{"model": "audio captioner", "dataset": "single notes of 20 synthesised instruments", "train_examples": 78125, "time_shift_ms": 50, "n_mels": 64, "hop_length": 160, "input": "log_mel", "spec_augment": true, "win_length": 512, "tokenizer": "word", "vocab_size": 104, "encoder_arch": "vit", "encoder_norm": "rmsnorm", "encoder_norm_position": "pre", "encoder_activation": "gelu_tanh", "encoder_mlp_ratio": 4, "encoder_head_dim": 32, "encoder_fused_qkv": true, "encoder_bias": "all", "encoder_qk_norm": false, "encoder_parallel_block": false, "encoder_inner_norm": false, "encoder_drop_path": 0.1, "encoder_patch_size": [64, 2], "encoder_layers": 8, "encoder_width": 192, "encoder_positions": "learned", "encoder_register_tokens": 8, "fusion": "cross_attention", "decoder_width": 192, "decoder_layers": 6, "decoder_norm": "layernorm", "decoder_norm_position": "pre", "decoder_activation": "relu", "decoder_mlp_ratio": 4, "decoder_head_dim": 64, "decoder_fused_qkv": true, "decoder_bias": "all", "decoder_qk_norm": false, "decoder_parallel_block": true, "decoder_inner_norm": false, "decoder_positions": "rope", "decoder_cross_attention_every": 1, "decoder_tie_embeddings": true, "init": "trunc_normal_002", "residual_init": "zero_last", "optimizer": "soap", "beta2": 0.999, "learning_rate": 0.0018, "beta1": 0.95, "shampoo_beta": 0.95, "eps": 1e-08, "precondition_frequency": 10, "max_precond_dim": 512, "one_sided": true, "adamw_lr_other_params": 0.00073, "max_grad_norm": 1.0, "cautious_weight_decay": true, "max_steps": 6100, "batch_size": 256, "epochs": 20.0, "lr_schedule": "linear", "final_lr_fraction": 0.1, "warmup_steps": 120, "weight_decay": 0.4, "adamw_weight_decay_other_params": 0.01}
Rows from block 3 of the audio encoder of a small audio captioner, named by matrix and row number. Rows with one number belong to one neuron. Each number is 128 + 32 x the weight over its row's rms, rounded and kept within 0 to 255. All counts start at 0.
After each neuron's rows are labels from the 100 clips, of 14848, where the neuron reaches its highest value: "responds to" is what is common among them. Only what is clearly more common there than usual is listed. The data: single notes of 20 synthesised instruments. In brackets: how many of the 100.
# fc1: MLP up (encoder.blocks.3.mlp.fc1.weight, 768x192), inputs 0-95
# fc2: MLP down (encoder.blocks.3.mlp.fc2.weight, 192x768, transposed), outputs 0-95

fc1.602 [ 79  82 136 112 116 141 139 112  90 143 125 120 137 123 131 144 130 161 106 130  97 107 171 119 104 155 135  89 118 105 112 159 140 177 106 172 122 115 125 114 178 189 198 113 114 173  99 103 141 121 158 119  85 176 166 144 126  96 112 124 144 197 146 129 113 109 164 118 167 108  96 104 135 130 164 126 133 168 156 159  84 160 101  91 138 157 138  89 101 204 108 112 190 114 151  94]
fc2.602 [131 132 170 151 136 101 188 152 138  98 154 135 108 126 141 147  72  73 157 204 195 141 110 131 172 117 131  99 137 135 113 128 125 146  88 140 104 122 132  93 109  73 102 160 162 120 105 137  86  64 185 130 122 102  32 155 213 116  83  95 168 186 143 204 144 101 128 112 103 116 190 139 146 148 126 112  97 178  99 120 140 123 134 102 130 109 140 139 121  80 139  88 131 127 110 100]
responds to: octave 3 (63); vibraphone-like (47)

fc1.444 [146  65 103 142 137 112 187 173 130  51 145 151 111  93 102 142 145 125 149 121 178 157 166 129 128  82  93  59 110 168 152 164 125  97 110 116 139 143 151  85 128  74 139 163  80 102  89  85 113  95 122 240 126 190 137 166 143 186 153 191 162 193 120 123  99 150  91  98 157 121 119 155 118 151  99 152 161 148  71 212 171 136 119 156 101 102 115 134 113 142 100 163  77 136 115 135]
fc2.444 [ 84 150 166 108 129 142  78 172 103 120 133 122 110 125  99 118 116 166 148 125 142 111 209  97 163 148 119 107 174 145 107 132 124 147 103  96 173  99 118 139  86 105 132 129  94 223  85 170 128 125  66 171 100 115 158  94 136 168 176 147 178 117 148 121  97 143 132  75  90  95 162 153 140 106 153 210 157 112  83 152 156 119 132 170 121 149 162 130 119 111 111 104 137 173 104 119]
responds to: mains hum (97)

fc1.499 [ 92 192  84  81  88 176 105 124 107 206 218 151 167  93 132 148  87 131 117 142 145 145 110 111 140 165 153  94 131 157 122 126 127  71 160  86 169 201 141  93 148 144 138 149 136 120  94 173 147  74 123 164 123 100 135 141 157 146 162 113 145 126  86 121 129 213 151 162 117 135 131  79 127 149 104 130 130  42  68 123 125 171 139 157 164 149 157 177 102 158 125 113 133 120 133 121]
fc2.499 [180 178 126 121 176 106 124 169 130 171 180  59 153 118 128  76 128 133 120  43 116 115 116 124 106 123 122 160 122 105 160 159 236 105 125 103 116 119 182 119 126 111  90 147 157 150 137 112 133 184 166  94  98 159 161 107 160 114  94 136 186 113 170 145 118 126 123 131 107 173 192 108 165 164 143 135 186 133 157 118 102 108 135 126 102 167  75 120 194 114 157 168 139 162 102 127]
responds to: white noise (55); thin (high-pass) (38)

fc1.681 [ 11 140 119 136 124 112 116 114 173 167 165 120 147 122 118 151 149  84 177  61 115 120 181 168 125 125 125 108 136  67 127 198 134 158 108 139  78 185  91 147 215 106 114  84 153 133 124 149 146 179 135 138 116 134 152 128 111  94 115 151 120 185 149 118 142  95 123 167 109 108 157 161  73 117 122 163 116 115 144 111 125  94 136 126 138 156  78 122 182  53 183 136 148 125 145  58]
fc2.681 [ 80 130 175 132  90 154 120 116 102 172 145 110 143 101  93  89  95  54 101  69 125 139  93 198  73 154 134 143 146  94 124 208  98 156 109 137  61 133 135 114 139 138 149  92  83 136 169 148  65  93 157 141 149 125  99 118 203 120 173 152  85 142  95 153 170  93  87  99 131 136 111 122 113  95 105 145 135 123 129 100  87 128  52  96  83 115  82 153  76 148  94 119 120 158 184 140]
responds to: mains hum (55); octave 4 (55)

fc1.205 [161 116  82 171 122 112 158  81 166  93 136 139 101 123 140 189 193 107 177  93  70 133 132 113  93 108 128 111 119 131 157 135 105  88 116  71 213 165 133 111 100 124 161 131 126 158 103 127  74 124 115 174 102 144 112 107 196 162 155  87 164 122  85 186 106 206 128 159 152 157 120 151 191 145 154 118 193 145 136 162 126 142 139 129  93  97 108 197 123 137  67 117 109  94 130 118]
fc2.205 [144 110  66 113 134 143 117 177 129 131  83 104 139 156  98  78  85 140 141 161 182 118 110  72 124 143  77 191 146  92 135 143 159 150  57 118 160  84 107 146 114 143 107 151  94 104 210 116 124 108 121 170 124 166 159 142 192 123 123 116 157  85  98  96 140  81 115  89 139 141 146 149 148 140 104 146 141 108 147 192 137 151  99 167 165 146 160 128  97  90  97 106 117 133 135  99]
responds to: white noise (55); octave 2 (42)

fc1.745 [143 146 143 136 111 134 113 174 110  92 190 111  77 128 145 180  98  95 157 129 139 122 134  74 115 118 147 120 152 122 144 124  98 186  93  98 130 133  97 150 128 134 118 135 199  85 118 176 147 180  87 125 134 170 165 141 103 147  97 107  98 119  92  65 130 134 154 111 179  89  86 163 109 103  96  80 112 144 132 180  88 140  90 171 123 144 148 107 159 107 186 130 129 116 110 138]
fc2.745 [145 105 116 150 116  74 173 157 154 171 152 110 130 111 118 229 143 111  97 113 136 109 151 138 103 167 118 136 143 106 133  91 190 119 124 136 124 117 144 114 106  85 203 134 137 107 157  66 114  83  26 152 147 140 119  65 108 110  89 205 137 150 170 144 115 125 144 175  96 173  85 170 159 139 113 156 119 102  68  72 144 124 128 129 124  99  95 108 174 100 121 166 135 150 153 127]
responds to: mains hum (72); thin (high-pass) (50)

fc1.418 [128  64 156 122 145 135 139  97 104 113 140 127 129 123 126 146 125 136 109 147 143 142 103 140 109 174 151 157 148 151  97  87 162 154 151  86  76 105 123 106 116 147 142 147 146 144 189 157 129 170 119 129 112 158  98  53 122  83 161 151 101 141 184 149 166 153 114  90 216 148  73 156  95 106 175 127  89 144 229 148 126 111 118 100 104 153 126 105 130 171 132 133 189  75 122 106]
fc2.418 [123 103 106 118 186 148 129 103 151  49 111  90 190 125 135 166 200 126  79 176 128 147 101 171 117 157 182 121 185 135 105 118 161 187 181  74 128  87 151 105 106 136 101 137 175 123 142 116  84 123 143 136 152  96 141 102 140  90 158 169 131 178 181 141 123 109 139  95 140 102 125 152  69  81 173 144 126 129 140 125 107 162 118 141 109 176 130 124 211 132 122 153 185  70 159 117]
responds to: octave 3 (46); B (31)

fc1.629 [110  82 109 128  85 133 109 132 117 142 122 122  97  86 158 105 171 120 108 164  80 104 124 105 129 133 126 134  54 159 108  97 108  92 122 118 125 158 133 174 154 131 170 119 149 119 100 156 122 135 173 216 169 142 140  99 131 183 130 133  98 126 136 105 122 107 177 128 105 135 110 125 104 145 112 174 102 111  60 193 134 160 119 161 155 171 152 110  98 100  90 117 143 106 188 116]
fc2.629 [137 176 122 109 138 159 148 145 129 138 145 117 142 100 129  66  86 139 192  95 151 225 156 105 170 157 108 105 142 100 118  85 167 169 170 134 147 182 125 109 119 111  99 132 141 194 174 117 101 126  83  61  97 125 125 103 117  86  88 120 126 137 117 107 122 119 133 164 177 162  91 128 112 154 109 111 188 134 193 110 133 153 112  46 112 139 141 134 128 145 124 114 139 130 117 216]
responds to: white noise (32); clipping (28); text has "clipped" (28)

fc1.475 [156 173  65 124 145 113 133  90 154 128 147 101 144 117 103 163 143 147 113 173 174 171 114 109  94 120 129 138 150  71  74  81 127 130 174 107 143  79 141 149  87 102  83 127 152 104 107 151 144  87  72 148 137 118 233 147  88 115 164 153 101 106 190  93 114 139 107 144 124  71 144 111 142 129 105 117 158  98 162 118 117  87 150 168  95 106 152 155 201 124 171 176 143 173 119 157]
fc2.475 [100  94  99 173  79 102 149 144 160 152  94  80 122 136  97 174 129 155 121 139 114 124 159 172 156 134  77 123 115 111 131 104 136 105  70 192  49 122 127 167 122 143 197 138 155 113 167 117 103 108 105  99 187  84  94  81 159 134 148  98 114 153 130 136 126  63 167 136 150 143 152 187 165 154 140 129  89 129 160 116 138 114 153 174 119 110 144  68 106 152 118 123 129  90 153 120]
responds to: mains hum (60); clipping (42)

fc1.185 [ 47 101 132 118 121 115 203 129 126 128 168 120  98  67  96 101 131 127 126 131 157 100 181 157 128 146  79  86  93 182 109 152 196 115 101 169 135 135 144 109 115  73 198 142 139  91 129 112 143 123 103 150 145 129  90 124 130 142  90 157 101 149 115  78 160 112 134 125 140 110 132 148 178  67 108 110 127 138  84 136 165 100 122 106 152  96 124 105 162 193  81 156 108 156 106  77]
fc2.185 [138  93 134 115  97 153 149 195  76  78 158 102  98 166 144 119 175 193 150  93 167 125 183  88 138 102 171  97 117 146  90 152 107 125 102  87 145  80 117 126 126  91 121 148 122 185 114 145 128 119  90 151 183 130 148 186 152 165 147 140 180 128 148 133 127 125  71 115  85 139 168 105  98  94 159 190 183 152  89  97  91 109 138 177 179 158 159  63 102  97 107  94 133 153 178 140]
responds to: mains hum (43)

fc1.538 [116 180 116 148 122 112  89 165 110 172  96 160 109 140  98 139 123 155 135 137 111  69 131 106 101 124 126 138 175 151 160 184 150 158 131 160 125 197  96 157 151 116 104  98 186 152 103 148 108 121 136 117 154 138 133 152 107 138 117 121 122 111  82  49  91 131 119 124 170 131  95  73 114 115 128 128 135 148 105 104  53 144 138 120 157 149 153 140 100  84  77 149 169  96 124 125]
fc2.538 [157  81 134 121 118 117 142 148 133 149 113  81 130  80 116 119 163 168 169 104 155 120  74 134 126  44 117 115 129 116 161 118  85  66 120 152 202 130 187 129  94 110 109 141 126 146 192  92 176 125  95 142 144 144 152 103 117 165  83 148 115 146 158 156  82 126 158 113 133 129 112 204 119 161 158 107 106  79 141  93 115 154  36  92  85 142  87 100 150 126 133  93  92  87 148  84]
responds to: mains hum (71)

fc1.490 [117 167 151 163 124 111 138  91 132 162 127 130 121 122 153 151  59 147 110 105 163 116  26  96 133 128 136 119 152 147 164 106 145  69 145 138 129  95 118 114 159 146 135 136 132 171 119 111 128 132 146 168 126 126  91 109 123 117 186 144 130 133 172 165 112 122 118 182 157 124  69 122 105 136 105 186 160 123 108 142 168 119  66 137  33  65 154  49 135 132 141  91  94 100 111  88]
fc2.490 [101 157 155 140 141 140  81  40  74 134 105 155  79 151 122 165 160  91 118 173  75 109 175  64 117  73 169  56 186 157 138 149  75 144 125 134 197 124 196 166  86 150 141 109 149 154  97 170 101 131  95 109 138  72 164 125  51 165 129 116  92  99 124 153  87 138 140 122 129 103 127 145 228 123 130 101 137 149 128 101 128 148 129 126 124 143 131 161 127 134  88 138 138 167 106 151]
responds to: octave 3 (44)

fc1.755 [116 119 142 108 137 157 176  62 181 183 151 122 191  68 167 120 181 112 130 179 126 131 162 147 108 145 180 217  63  95 144  65  99 119 148 156 135 132  83  95 141 186  97  89 170 138  95 161 126 149 172 149 159 121  93  92 107  56 125  40  79 184 154 157 146 178 169 166 143 127 105 106 131 126 156 142 112  59  73 102  99 146 154 134 110 141 141 147 174  69 119 161 131 154 135 139]
fc2.755 [105 138 165 128 171 138  66 157  88 174 132  99  89 137 145 132 143 141 148  96 122 166 170  86 118 174  91  99 179 103 120 135 158 136 163  73 185 104 163 181 115 101  93 114 101 176 120 140  78 150  62 154 112 128 179  93 164 141 102 138 133 176 113  85 117  53 176 118 132 139 173 123 128 148 139 159 129 195 162 103  80 174 135 157 138 135 122 134  87 169 103 161  87 147  95 138]
responds to: white noise (69); octave 4 (63)

fc1.328 [146  55 147 196 144 124 100 151 129 123 134 125 175  91 114 130 142 129 113  88  85 106 156  88 123 128 184 107 133  80 175 103 145 155 143 157 103 114 114  95  93 192 122 111 165 156 101 142  89 160 103  77 150 121 155 104 149 142 150 116  91 108 150 117  44  67 151 134 150 122 173 194 184 136 165 141 195  98 106 124 122 127 145 149 146 157 102 115 178 117 127 113 131  66 141 114]
fc2.328 [124 137 106 131 121 149  98 113 193  98 167  90 135 147  82   0  54 154 136  98 118 169 158 118 143 154  74 155 153  75 111 198  97 134 101 132 121 131  91 111 136 148 132 149 132 115 126 122 162 222 121 116 134 133  95 176 111 119 152 117 131 141 134 114 114 137 144 124 121 178  87 105 106 127 131 134 101 181 150 165 123 126 151 146 159 121 139  86 134 126 126 145  73 162 107 109]
responds to: white noise (91)